Weights of a small image captioner: encoder widths [64, 96, 144], decoder norm rmsnorm.
Rows from block 2 of the text decoder of a small image captioner, named by matrix and row number. Rows with one number belong to one neuron. Each number is 50 + 12 x the weight over its row's rms, rounded and kept within 0 to 99. All counts start at 0. After the name is the row's rms in percent of the matrix's.
Before each neuron's rows are labels from the 100 texts, of 14848, where the neuron reaches its highest value: "fires on" is the input token at the peak. Only what is clearly more common there than usual is listed. The data: rendered made-up planets.
# fc1: MLP up (decoder.blocks.2.mlp.fc1.weight, 1536x384), inputs 77-153
# fc2: MLP down (decoder.blocks.2.mlp.fc2.weight, 384x1536, transposed), outputs 77-153

fires on: "cratered"
fc1.515 405:50 21 50 50 76 50 62 51 37 66 59 50 29 76 50 67 63 69 31 56 68 56 70 69 50 64 33 36 50 52 50 50 30 76 50 50 50 41 50 44 50 62 33 33 50 74 64 37 50 50 52 43 50 50 50 29 32 43 50 50 46 50 63 42 43 50 50 50 50 59 48 50 50 64 45 51 62
fc2.515 509:50 43 57 41 50 60 50 43 50 50 77 62 50 60 50 50 72 45 50 54 50 50 50 67 50 70 50 50 50 43 60 52 38 75 26 78 50 50 82 50 48 64 41 51 50 50 95 43 66 51 38 52 50 55 50 36 45 30 50 41 52 66 50 30 52 60 50 50 50 46 58 63 46 66 50 49 50

fires on: "moon"
fc1.364 090:74 60 36 50 50 59 61 50 50 50 50 50 63 50 50 50 31 50 50 67 50 39 50 61 50 50 50 32 50 62 40 36 72 63 74 50 50 69 50 50 50 50 21 31 50 63 31 50 32 39 50 68 34 33 50 50 30 50 30 50 61 35 50 50 50 18 37 67 13 60 59 40 50 50 24 50 50
fc2.364 053:50 50 50 50 58 33 50 50 50 41 50 50 50 50 50 50 57 55 70 50 50 61 42 50 50 43 50 44 62 50 50 70 50 50 50 56 38 50 67 50 50 38 50 50 28 45 50 63 56 42 50 64 44 41 50 50 50 50 37 29 70 50 65 50 50 38 32 56 50 19 62 58 50 50 50 37 50

fires on: "cratered"
fc1.44 078:67 35 39 35 35 50 31 30 40 50 50 37 50 34 34 50 50 50 50 29 35 50 73 40 67 50 50 50 50 50 50 50 29 32 50 50 50 32 50 18 50 50 62 71 72 66 50 33 50 66 50 50 50 38 65 50 50 50 50 50 34 63 50 24 33 50 50 73 70 50 50 50 50 33 50 38 32
fc2.44 044:50 38 50 50 70 50 58 50 37 39 50 50 50 50 50 64 59 50 40 50 50 50 50 50 58 50 34 65 50 61 50 69 50 50 50 59 36 50 78 50 64 57 50 50 50 50 50 55 50 50 43 50 50 39 95 40 43 50 50 38 50 50 64 43 52 59 36 50 37 24 67 50 50 42 50 21 65

fires on: "moon"
fc1.114 093:63 50 39 69 70 50 66 59 50 50 50 50 50 67 50 50 60 50 50 37 79 50 50 68 50 50 67 29 37 50 50 50 61 50 50 50 50 41 50 50 50 62 70 27 36 50 21 50 62 38 37 50 50 50 50 50 63 61 25 41 50 63 50 50 50 50 50 35 50 41 61 35 50 29 35 71 50
fc2.114 090:57 50 61 50 46 62 48 50 54 64 31 50 59 50 50 50 38 50 35 74 50 34 57 67 55 50 50 63 56 50 44 46 50 62 50 28 60 45 59 55 50 66 33 62 39 42 36 78 50 40 50 56 57 55 80 50 41 90 58 67 50 35 41 50 56 67 16 44 52 30 43 50 50 50 56 39 63

fires on: "moon"
fc1.406 091:50 50 37 38 63 50 72 65 50 37 25 25 59 66 35 36 34 50 70 50 63 38 36 41 35 67 67 50 50 43 65 50 50 50 50 35 70 40 33 69 62 26 34 50 50 64 50 50 50 32 40 62 35 50 50 26 50 59 33 50 73 50 50 71 50 10 37 50 23 50 39 64 32 23 67 50 34
fc2.406 034:69 50 50 50 50 37 50 50 50 50 50 50 66 50 50 50 50 59 50 50 42 50 50 50 50 50 50 42 50 50 50 68 50 50 50 50 50 66 50 50 50 50 50 40 27 50 50 73 50 35 50 67 50 41 69 50 50 50 50 34 64 50 50 64 59 34 19 50 50 17 50 50 50 50 38 50 50

fires on: "moon"; "moons"
fc1.151 078:50 77 50 50 63 50 50 50 36 39 31 50 63 50 32 36 50 74 50 67 50 38 50 50 65 70 50 67 65 50 36 50 50 50 50 50 36 50 29 68 50 36 50 33 70 67 50 50 50 50 62 64 50 50 50 50 28 37 33 50 77 50 66 37 50 50 61 50 64 50 50 50 50 50 38 50 37
fc2.151 018:50 50 50 50 50 21 50 83 50 50 50 50 50 50 50 50 29 50 50 88 50 50 50 50 50 50 50 65 50 50 50 50 50 50 50 50 50 50 68 50 50 50 50 50 50 50 50 72 50 19 36 50 50 50 50 50 50 50 50 50 50 50 35 50 32 50 19 50 50 50 25 50 50 50 50 50 50

fires on: "moon"; "moons"
fc1.204 072:32 31 69 69 50 28 61 50 64 50 37 30 70 61 36 50 50 36 29 76 50 27 50 50 50 50 50 50 74 50 63 67 67 30 63 68 39 50 65 50 39 50 70 64 50 63 50 69 35 33 36 35 50 50 65 50 50 33 50 50 38 50 50 68 32 50 50 34 50 50 34 32 50 34 50 50 71
fc2.204 034:72 50 30 62 50 50 50 37 50 50 50 69 50 70 50 50 25 50 50 50 50 50 50 73 61 50 50 59 39 66 37 50 50 68 50 30 37 44 50 39 50 71 26 50 39 50 32 80 50 30 50 64 50 50 76 50 50 65 35 50 63 50 50 59 50 50 36 50 34 38 50 50 71 50 42 37 67

fires on: "cratered"
fc1.11 090:39 50 50 50 50 70 50 35 28 65 63 50 50 50 50 38 75 50 38 50 50 50 38 33 61 50 34 50 62 50 66 63 18 68 25 33 50 50 50 25 50 72 67 64 50 65 75 50 33 80 70 57 50 63 50 40 70 41 60 64 50 50 67 30 50 68 38 41 63 64 50 36 60 62 50 50 50
fc2.11 049:50 43 50 40 50 44 50 50 50 50 50 70 63 50 50 50 60 30 50 65 50 37 50 50 68 44 42 39 57 57 50 68 37 58 50 39 50 39 96 65 66 69 43 58 37 75 69 72 50 28 50 34 58 50 58 59 50 72 36 30 50 36 50 27 50 55 45 44 59 24 50 67 42 64 63 29 59